python train.py --encoder_arch="poolformer" --model="image captioner" --dataset="drawings of small networks of dots and links" --train_examples=195000 --image_size=64 --crop_scale_min=1 --horizontal_flip=true --tokenizer="word" --vocab_size=54 --encoder_norm="layernorm_no_bias" --encoder_norm_position="pre" --encoder_activation="geglu" --encoder_mlp_ratio=2 --encoder_parallel_block=false --encoder_inner_norm=false --encoder_moe="top_k" --encoder_drop_path=0.15 --encoder_num_experts=8 --encoder_moe_every=2 --encoder_expert_mlp_ratio=0.5 --encoder_experts_per_token=1 --encoder_shared_expert=true --encoder_patch_size=[4, 4] --encoder_conv_stem=false --encoder_depths=[3, 3, 3] --encoder_widths=[96, 192, 384] --fusion="prefix" --label_smoothing=0.1 --decoder_width=320 --decoder_layers=8 --decoder_norm="rmsnorm" --decoder_norm_position="pre" --decoder_activation="gelu" --decoder_mlp_ratio=4 --decoder_head_dim=64 --decoder_fused_qkv=false --decoder_bias="all" --decoder_qk_norm=false --decoder_layer_scale_init=0.01 --decoder_parallel_block=false --decoder_inner_norm=false --decoder_positions="learned" --decoder_prefix_bidirectional=true --decoder_connector="mlp" --decoder_tie_embeddings=false --residual_init="none" --optimizer="normuon" --muon_scale="match_rms_adamw" --learning_rate=0.0021 --momentum=0.9 --nesterov=true --orthogonalizer="newton_schulz_5" --adamw_lr_other_params=0.0014 --max_steps=10700 --batch_size=128 --epochs=7.0 --lr_schedule="poly" --final_lr_fraction=0.1 --warmup_steps=210 --weight_decay=0.1 --adamw_weight_decay_other_params=0
Rows from block 3 of the image encoder of a small image captioner, named by matrix and row number. Rows with one number within an expert belong to one neuron, the router's apart. Each number is 128 + 32 x the weight over its row's rms, rounded and kept within 0 to 255. All counts start at 0. Numbers have three digits each.
Before each expert's rows are labels from the 100 images, of 14976, where the router gives the expert most weight on average: "top examples" is what is common among them. Only what is clearly more common there than usual is listed. The data: drawings of small networks of dots and links.
# router: router (encoder.blocks.3.mlp.router.weight, 8x192, trained with AdamW), inputs 0-63
# gate: expert gate (encoder.blocks.3.mlp.gate, 8x96x192), inputs 0-63
# up: expert up (encoder.blocks.3.mlp.up, 8x96x192), inputs 0-63
# down: expert down (encoder.blocks.3.mlp.down, 8x192x96, transposed), outputs 0-63

# expert 4
top examples: complete; wheel
router.4:131173059107128149182153100101092093142154093152164148136146169148124155103138083119141120129163154182155099100170077081133098165089159146136141140129069070115138171100134089214073137217135136
gate.0:085095166128145137135117115135122098148154125141079160112177078096150161151086094099109124142111147107130119138142136103099089159045139199122073158189150130115116132127110119161120190128159126
up.0:145125131182103157109128181077096113137144114095109122109170103138167164086134090130062098162103137085114107126113146058127081154131082229084105170107105137115146132066130148169040211115180096
down.0:084116188161142093180139120140099130103090122154209115114173083106174177104138155142166161101161075078101131126111138114119080084212117138104176159146146085161031169111137116139151129126103104
gate.1:099110192137085120096095095134124130108081068093135137112115134134142120098134176176097102107142125131098181164106106079122127155130097124145109101136131121088129109138161107151159150147169166
up.1:188080133144166160165147144104124167133139144127153105150062104119133143165130127090113113123139119044119158090156112129141122099208138120157164113101167128088155102152092152110152152167130129
down.1:145175115073126107167098169144089083146172109202155137097099085134135155168135154139133126110146138120139148166052108109133127138111191156146086164086161113077142085142097045117074138142084087

# expert 0
top examples: chain; grey dots
router.0:076136176143103114123156109141188118086153194137161081120110156136141121082121152120089139132140140124078113105172101132147085153110122169060178104109157122125158145183082132144141147153098131
gate.0:170155152175103171093137098110171125141125119121121148071178170084099168117117123177113115093067120079141142149053151114119158159116164092127081133140082199139174136098123099165154110143084116
up.0:123183133159115165123151076100180184115151193129100143078143183116113106068098123101129185138079061090161096178105138170098167138095136157142146139088189172115116096115093128160172092121186063
down.0:182100120115159131095197112124108128108157118137162079182158132142121107125133120132128164155097137108184142152114171148136167162115114103154103169126124144119109103125151149188177078153143120
gate.1:132069156061149096132131088147127131087141141148103107118103134222147116127122123116159104147149104158094150120133123114096095087129176173111119146158125160113111075065082075131134084164101153
up.1:220077035186115150113141119138095104197152179097130130086139137115117127125158097124131172120184151112168118137122077121102130151111130198081076113154148143160105103125120160098182073147092135
down.1:119076071116151120090209107107074125136140127099090149100152190150146119180157131081135170205092096090149155094163126166134131103117096111119116110130103117128155176084098110140135099073113077

# expert 7
top examples: black dots
router.7:100105042099127152105191095147137096135101126152151133175126144117104106161140199101119124146148065169161120117065099165140126136072097137114071094168184120121150100153086108123131145189148092
gate.0:050135135081117077170093067105164100175136124111128101197087139105123115067176132109114117112154160166151188143121122119118117122150105038111117157158175091086133135193176126134141096157122194
up.0:094091064103108064143128105146137147135079097076139108141114149117136131043153124138093173085158145150139134097148107111133074104167157069115144158186137081102132156217165112099142189103126216
down.0:181119096134154146151098152190122088136116085191139112135099098089136151076142147106164084160111136065081131138168188118100114127181132092168131079091129114136156124173183143141113060152083154
gate.1:142164146140132149125158104146144148144097089130126097147049150097129149105168103104132152150120096113153153174097163097136092140173131119115078141198118103140150153089139143162133081108155097
up.1:102134156165043177109087169171111142173165138100106076191071084083113115119158148116101121103068198152124100133103180187159048149146076126112067168160140164088124130118104087140072163119168134
down.1:155075146140136109153142076108140106131122148139081109142161171187054131110114159158111083113122152115152050086190091106114116120093150132107116076122164157151103143153124187158058134099164110

# expert 3
top examples: laid out on a circle; nine dots; kind: chain; purple dots
router.3:106159121178140105064161140150151109149129160074151148145159128111123104143074179100075155166136089088090125112129042125133089118074102147054142147089086112136148168163088144101114094170101138
gate.0:070166124124082121125147186153143120159046133217114147184124103134100133074132153158123117101107135096099146125095148157126073090121193144113152121181121133129099145094092101116137178081155113
up.0:185098153153135123169167071154085147115162172125140063121097114114136087161173110131081139143197126132149099108146145138113140163098083134103121056054124169127068171059128111061074082147115096
down.0:120160207084114157114080120094135119165154079201133160108146119117124154054118213133085141105126077177128135146133118110149162162109098102117126168138135094096142120137122160111124162116093133
gate.1:112134132142125101157129154119161171098090127151127117210145138114125071097105078113124116097194160095130113102139112117110134088101159174131062139139091123127149085051117091163122107104168150
up.1:071133121083090164083110131174166186100130096131079085174167147107078098044129089091126155126090115138165062091151171074122190144108126124139201139128182110147116098106114128137095163151090138
down.1:114158132153177126118113195136147130139114185135189161132140103151111068124092127157147168098109172183148147149117128112064124096178177098084118152075112113110142108150136097117145177136137120